From a checkpoint of a small contrastive image-text model: text encoder width 192, muon at rate 0.03.
Rows from block 4 of the text encoder, named by matrix and row number. Rows with one number belong to one neuron. Each number is 500 + 50 x the weight over its row's rms, rounded and kept within 0 to 999. All counts start at 0. Numbers have three digits each.
# fc1: MLP up (text_encoder.blocks.4.mlp.fc1.weight, 768x192), inputs 39-77
# fc2: MLP down (text_encoder.blocks.4.mlp.fc2.weight, 192x768, transposed), outputs 39-77
fc1.669:587460457457459560432456490557521506462523528454457482493453559551438445446492519559469398489578559459614435545454513
fc2.669:545556452419458452395488462443457455551522510460563537510541466452543436430568436487524565427475434555491560432489512
fc1.670:481438574487518424492476433515539572432460470455482473474485485445540500488538507459511448580501687466542525527483412
fc2.670:546565408562507486476554540441485479530455427537497483510454454492406449476465542475523530455485462459482490441481531
fc1.671:606499493521465578517643421526424566481524482438461525534416552583595471532433594506468515579543597500527517456505491
fc2.671:509563480464467481481581416505496470455431499489484541549448581519500496481514504426386472535525557467502504479577414
fc1.672:544490446542503477501516544485567487512506462488451552538495497447471496483532489442502516507472537511433434442565539
fc2.672:408488532572557495582464629605419484443557366465475560516517460459575644444445580449512434531466536491494478590458502
fc1.673:506478454490484574495523494457449524619551450493489451511528504451431459540539494440459462501410586453552538530493488
fc2.673:408475552509498467499553536494516520465511571408453485518523498463519472494377523527459570531581526490512543451557502
fc1.674:585513509468479449554406560490513559612511452546568581591528496456468476507431582498430467475548465477533540418507552
fc2.674:405380502452474559446479535447547523459451494423456457469557514478469418541499525513494449463476543512474570544542404
fc1.675:487560416553523478431458512556504412499541503485580548512470579548499497439497390516471509486448490417480483477490468
fc2.675:456445365456491534530487458487533482544503422514521471422475476397651448494401508475528592573469538584524429537507413
fc1.676:514517532512505458465488468597480586505503553500519515501454461570574487456466441451460481441586515484552519440518493
fc2.676:466519405494489453472503482453480444473507461427370446461485541539547538473477543555524510569537493503481565496505550
fc1.677:612424551362485495499465435581445442515494501494483411516506450502594573545424495427480500488502547438524603495506430
fc2.677:476463434492518507429510453454439460588527515499538487494479484551615539419552482525484590420460479402508510424516546
fc1.678:524409570480570584546407553561552454410471420487506458566465438548527420455425467497517491405618475393513545444446529
fc2.678:557488511498499514418544505406483446538452428467520459499502504456480548537568499544581451405457498592595506546539499
fc1.679:509517534546465468528450355527484484505474584524499536540413411432544508441489514396488445497524496499526370528526529
fc2.679:573520496487510543452498442468460583491446475540591503514553579543499481532549646499466468585539446415453544526533516
fc1.680:446466424542597541582461526411482534417541521541423465504516553558553511542474573566540526476473616476453452436503466
fc2.680:572525498506545519476420487578458472526488485445528443503463503546437518515504487409522492524505490512552543537540460
fc1.681:480517540527564544484475470604523480506496566439551618537506425597604499512477538500429583440585468555513457509442649
fc2.681:600529443413407518525488494413484458491501441530511455476591464535450556461575469559502591535441568478517471515441502
fc1.682:574553579499503499522432648434512563487411428499471582537482426461484505453492494577435500560544527411475479438512490
fc2.682:566422492480491504474639481550544647572490588481485498436496446482504470515456493537465447610529558445509451482442497
fc1.683:474427537579448469526482440549499522590498498489491451539441434501552516446488553376494432458550460539479381578540481
fc2.683:560526548433566488447553471469481559489434473562574528479549488460525417510551538514481472543569460425532493480509553
fc1.684:552434444572466543447509445523487482518528531492532565478549504487458450451511478481512455548468457516524406518535489
fc2.684:501466474512480502480556488486489479576456518560515538539417557412450497504523405537463573630542452534589521486577513
fc1.685:440607644555514459431519548466564472576514485499500518473524396444567504530479506499482438474432401494524437498464582
fc2.685:404516538532462549608520461422509523629545477518534584473537527561492555523517554586497465475487508457494566507432434
fc1.686:446410606486557547563492489462562521513565491486448498482510400450444555495488564460463500497468597538470529584447563
fc2.686:539523510483513576493566586492555498523504456521494524562493431502486522474516477524443491482586548602529454540537425
fc1.687:545512490439426488540556545530497414430463495512572523515515497485435530476551453405411482474540498495427567461534492
fc2.687:441467452543517535409532422588510485504488514453504530421513445544521512495521491490508500530475568496455502451437537
fc1.688:442502461502556458555591519450398480482467481464597558467452497515524403550515566446524525544559492464438536495546507
fc2.688:493420528420520489482404495514557435463499457412525596512463418404472533498510478565460565459488484497413468483515536
fc1.689:544529477516527532480519465546470441565474458528488396545481527564536468546461520512509468508429546504459471423516558
fc2.689:471458493494477477489485560455489572474437543561430581494517463522440434485442459484526461457551498418501452447524509
fc1.690:554482535453514569491531468373458538489474573532448441590477435502507477436560479519527528539487453508531574594508577
fc2.690:410564517528518525485533428602499432521442448476471564436454552508501539497561429528382559553525539498447430481496434
fc1.691:531470457606562521464545390463548486502544491511560469454412481371414489500441367501524507520547522521474509536543547
fc2.691:501502451545482495434455443528527535477491507439538534431497497524436450453532537560481463526519535512474542497554500
fc1.692:455534502536427472537483541498455534491505494468508469492518486456483488593546491596469483499546587550441499555466496
fc2.692:496477569458471476505494553561488535490536455487564530420499535445584513471442460577536498519463428554387386467496465
fc1.693:514446466552546507453452582549524539508433456411547498535483490559458483553498479463500546474469534612474516442462408
fc2.693:500559576526569466540476484476433513555449544494551510462505541396512420445447444581480501490463527512410561508477481
fc1.694:507522594441564522525456566444495520463566444505500420531515494511428439444452512498522468532402575436597471558537586
fc2.694:586441573523527482367526496507466501426520485486502603496474463434434529490585459507481539455539516526449493550465488
fc1.695:429472438463441453563532353411402554521493450491587507492487568552551473510486487543520507506517573528593560530509578
fc2.695:574542509517526460507546556440512409466470567435486515537561435464460603485526584463539529425387513559614535495474506
fc1.696:465500506443567466413572484560464509467460499513502598481510491602567520393515513522463448449568504528422481542485486
fc2.696:468390444513523474490536634500508549507494501500600539466424577519538526576465506533526508528414543459500479576487495
fc1.697:479391555557505464518486500486475504593466587525522490493526519436426451463514501462294611566548549595445496572500549
fc2.697:481527503525499575576423464569499468412443456449488520501456482541453594469514556547591564475530448374479565502417514
fc1.698:536497587523608522450504440504548521584544534462529605587509486501503495556553443520489549483498533500444519497480555
fc2.698:416361401558560515556530516477548490524576483571578419510534555508523480609549500501462456621426433470519526468493462
fc1.699:514551485591483600548447572492536447422467501471510534483488440447514438492508473552552494513489497508486439455473458
fc2.699:539427529487439504429507471530460609561516469531455518498605506532502554471443554476566495451491522554521367554479500
fc1.700:479456448570536448456443481510522448600533470443512449586503424532552494492442551536403458557561501572441482446545584
fc2.700:461523533462526549492564473580375501520490448514565499572479582361524399526599558458472548411479536411538574480537409
fc1.701:513486471531477588543448435456529520528471519405405508538494508462430485505503435495478399513509538517452526427514490
fc2.701:504490438467485445553449457549497496529526405533536446409547589502559498464474519493532509525526420451531420435485454
fc1.702:516594485457495478582498454449518428549540538604479532485457567505500497535513530458523553503466461494447503545545499
fc2.702:601535437501581535372465514481425510513452498444492549506533462516504558488524503412573534501527561546593557543521501
fc1.703:473552548537557494557458526455512487519399579484559454521518462524543479551447460501422492489544480609468441525476438
fc2.703:476472535540434474491491518577539472482516524529483460502506468456561517493494505450567501492530514610457395550523446
fc1.704:471469455537530513531344507616431553496463511499440476509474559536500514496423552526543583480513546547430498554455511
fc2.704:504515492529424396485600493594515432473438494480455545465647577510566529485550461510444477456505526507461598538509582
fc1.705:444573512546526539561552451484408542437498495520542552409481489450505468455486482379437444534480506409440463500531619
fc2.705:573464549482579532482570475547544535542490472522565505450435498492559524461460505463485499541514557473572440534489400
fc1.706:464445513450489464494389448483524541533546451470470476436486533529523486496448541501443412480475511444473497523446480
fc2.706:555522450558450494604493462418528478575574495470377551546475485554620464582510460468504416517474450450488587479537487
fc1.707:476502435553493589525540488545459515489521570519460631499458569546461431511475460463487545515499579462593542542595490
fc2.707:506486408575528431493482439489519468573426506452512450588545524517515518445482509507516498484496483540504508449538564
fc1.708:557463559491552518507610395547455519602522459516420516531485528565591518499504502494464481522449456541580500461538600
fc2.708:476491512534526463566543529472548440428509505525543538701433460505572433470535513470513466465595420479532471453365506
fc1.709:469503452556460397533505609501565488514471465480528492624571459510492573451640447555593557588518483478508446536533527
fc2.709:535514501528463508526532481516509510507434487533432539500456446434547561516501525551480573455499494518454484477532478
fc1.710:446457536494464424462398360529506482479526583548554506506519510463470497618437474495539526479489513501562489345535498
fc2.710:381558480552383542642502492457659569593448496449523453546482544508499502502583544493530542492447398498470451587517548
fc1.711:559535473485500488466465473566513570470535493462608471486440540550490477497522579474486546569570380450509522518495540
fc2.711:468526555470448441489488517556544588436503450465477507471602429392565451450510490478441498560598504548563532415532533
fc1.712:609524470566559569423460467501472474565487517562482478433514575498459553549485522465463467469570506506454505527469482
fc2.712:491507530449449487582506447565532451497466504480406494557458446532474484430450379506420518403497590501525495506573544
fc1.713:541494542483398499496475519441512514413475565501641519506479529549408452381535527494531567577487591518451577520534507
fc2.713:509437388576460564441486489441522538456459482587420582458494436456422536479460530507526532449446515508422553516541461
fc1.714:477477473555562456544487453555480524468495419498505421627460396492426510555491618454465486437575567503440472517574426
fc2.714:474501527494457510525484628545466443523475500502460504440437524422511490504564501523433557590448453466495576485492476
fc1.715:468481526520533480540406542486507470494556552478489617528462510544518487532542482460534507406545538469390532489536565
fc2.715:625495489448516523544475456446463520475492513491466544531500459406526478514379540529484426519524493468550539408496413
fc1.716:411495551570548490500368491521407458508458494440424498537524524534522544574499431587521510530456529409517489576527519
fc2.716:523426534450531515544465568406441503529441445487504481502465523509490490462484539518538598556538418514558463495516489
fc1.717:563459542451448517474469542535444483490527499464474537514538652450437528495555533448416463412505507479552428427518622
fc2.717:395506522523442555550533505516441517523487472526497503494503476526523497508429446438503509562527518485439575489441563
fc1.718:570596489538522542469530467552455518454557442525431541628480513458427590636501494511425446470512544500411465575566512
fc2.718:376475457432527433489404510473487513490540522471485525436433412437522530527430523515453502577510488430513496377504532
fc1.719:513557515445613510554414418603483524488411507454476520494474480583442610516492499478453482506505438486512466587470481
fc2.719:536539574577564490462507565518513497539376584534546418532511493508525573536475495416545598532458481538499469437561450
fc1.720:579527525505510540527545457528448466517537455484422546498638553530482505509532504523436478467489472575513496517503461
fc2.720:580510514564408500453505544559466557547489504577499467506461537424527484432557424423551501518507468641668450447524530
fc1.721:520596577487441436513536515506599435444522455522442537516495373480539401517523418463445415547578511529500560516586492
fc2.721:490433545573499559419486571497421513621500568463565608508482509463544577408513479546524438487493435449456454454539477
fc1.722:502634591537481511494445434436529480531547391445472500491462595499413548486411515518563526526559509556456582388515553
fc2.722:534310425431485466440489580542571465548510581603476500505511414599474443514464520503359510432491492510471538508413449
fc1.723:476491432393483583566571535418588467565510556412587487620474409444374509483522486552433473447445556474376538541571506
fc2.723:562540483565490552446476454492548471478450413533564475439482546569458537462499523414456458525435500562530419467471501
fc1.724:451556586497520473484473521553527484530516505505537458502514418526423458480511481519429520515578394397399427570482470
fc2.724:567411501437522484496526562521486522427519548621559536492523488561484517488521457461549477546531483501463486475513520
fc1.725:515518530438526433556470525510527558622407636425485532569453472578569460571522508476488534557541547456484483522552527
fc2.725:483456556515521493517521480477497429457615489518545513444553507523556573506581525564507479444535523414578562397490459
fc1.726:400526435506497492510492421419426525517395499519603507506541434457423453470467563457472441435400558559503486497469430
fc2.726:563520525533459501476432533610494496452483433460367480571505512438466499458445552530458486588545511567501583579558429
fc1.727:492601551462489510435392483472518522500521575517455536470551504401513442599512481404542534476477544527495574478434527
fc2.727:563466470580567585606487552543479490442494531510465461571495461508570515534461431519557497526596508522412395545569474
fc1.728:562494506463502465565519514515416549458576471406518500417551550585628385412463460478532492361503472488534498513535459
fc2.728:524615501555572465525532479461507431550499496481434554442511532470473500557522450557404516517516521451528569490569488
fc1.729:398607499556427497522508513415603532530454490549504439474480435440551505443541558446529544473594549497551530477532518
fc2.729:565562496492437431578616549436589481524517419443469486560534461507446513444591435550518470548519494543428460455551463
fc1.730:495528542426582455540591521542523443555509494588460534515525446523482469392499473552475542604557478559505444518507564
fc2.730:600558556491492549418525481517517454449521449447510498497411551565546426528577522525518491423534498541441471524461453
fc1.731:487466544541554547459501500521626585421476537461523425526428469476405511514332519482421459480449528420454496577432475
fc2.731:531527479473461530424482535578503474479472533429481516423562514512506436542571328450529481419483508541494441597487492
fc1.732:419550533506472430449514447596554660433527455523493551507483498505501430520487568407428452492518379464495586556592502
fc2.732:549571471513409442428475493531524487457504499572437506467512543415536562544553466513538522560503396543490595503493524
fc1.733:428481472530468450496491480457577502489474515442597609554461530516515485457532493427607550587520607486520506562491461
fc2.733:449455558457469547421526505558541445494466408474497419540526525544420441530518491496408502473445481502470506397472530
fc1.734:384435483505509539553494542546535487509509421509476504517578488437486499540510562427458548492462426540473428603411461
fc2.734:452427509467500577488470455498438459462533521460527416467537436472441528458512436544426537524460485506511442544524543
fc1.735:467449553525480539536536502466487539545565472529472540442586503503507366412398412501496459497560487535525458498628444
fc2.735:610600474456522507404447550475558518487564488389457555448523530516485538552621433467487479478503497545438552461451534
fc1.736:392469449487507543498592478456414441507425504436471531604479542513433516507557558562570491490513465537484502465504598
fc2.736:511525493515525507513498424624482516461499483555445437550498525535480543506468566449434504484514463477476516501459475
fc1.737:488521430507548520457567470472450402484459476433476522489479495556525455472599496457493451456531470448457515442574532
fc2.737:558555512485495543480409623567474592557466431663544408550414527475562572533508441481495516454481606480469430502512465
fc1.738:455501449496498420499480471536424536501529559634474513518562501504454511508451513453503550422549535509562445550556581
fc2.738:549564497471492616501445583486485494530446509466485589493498522500458461497497489495504460451531482524489484471566422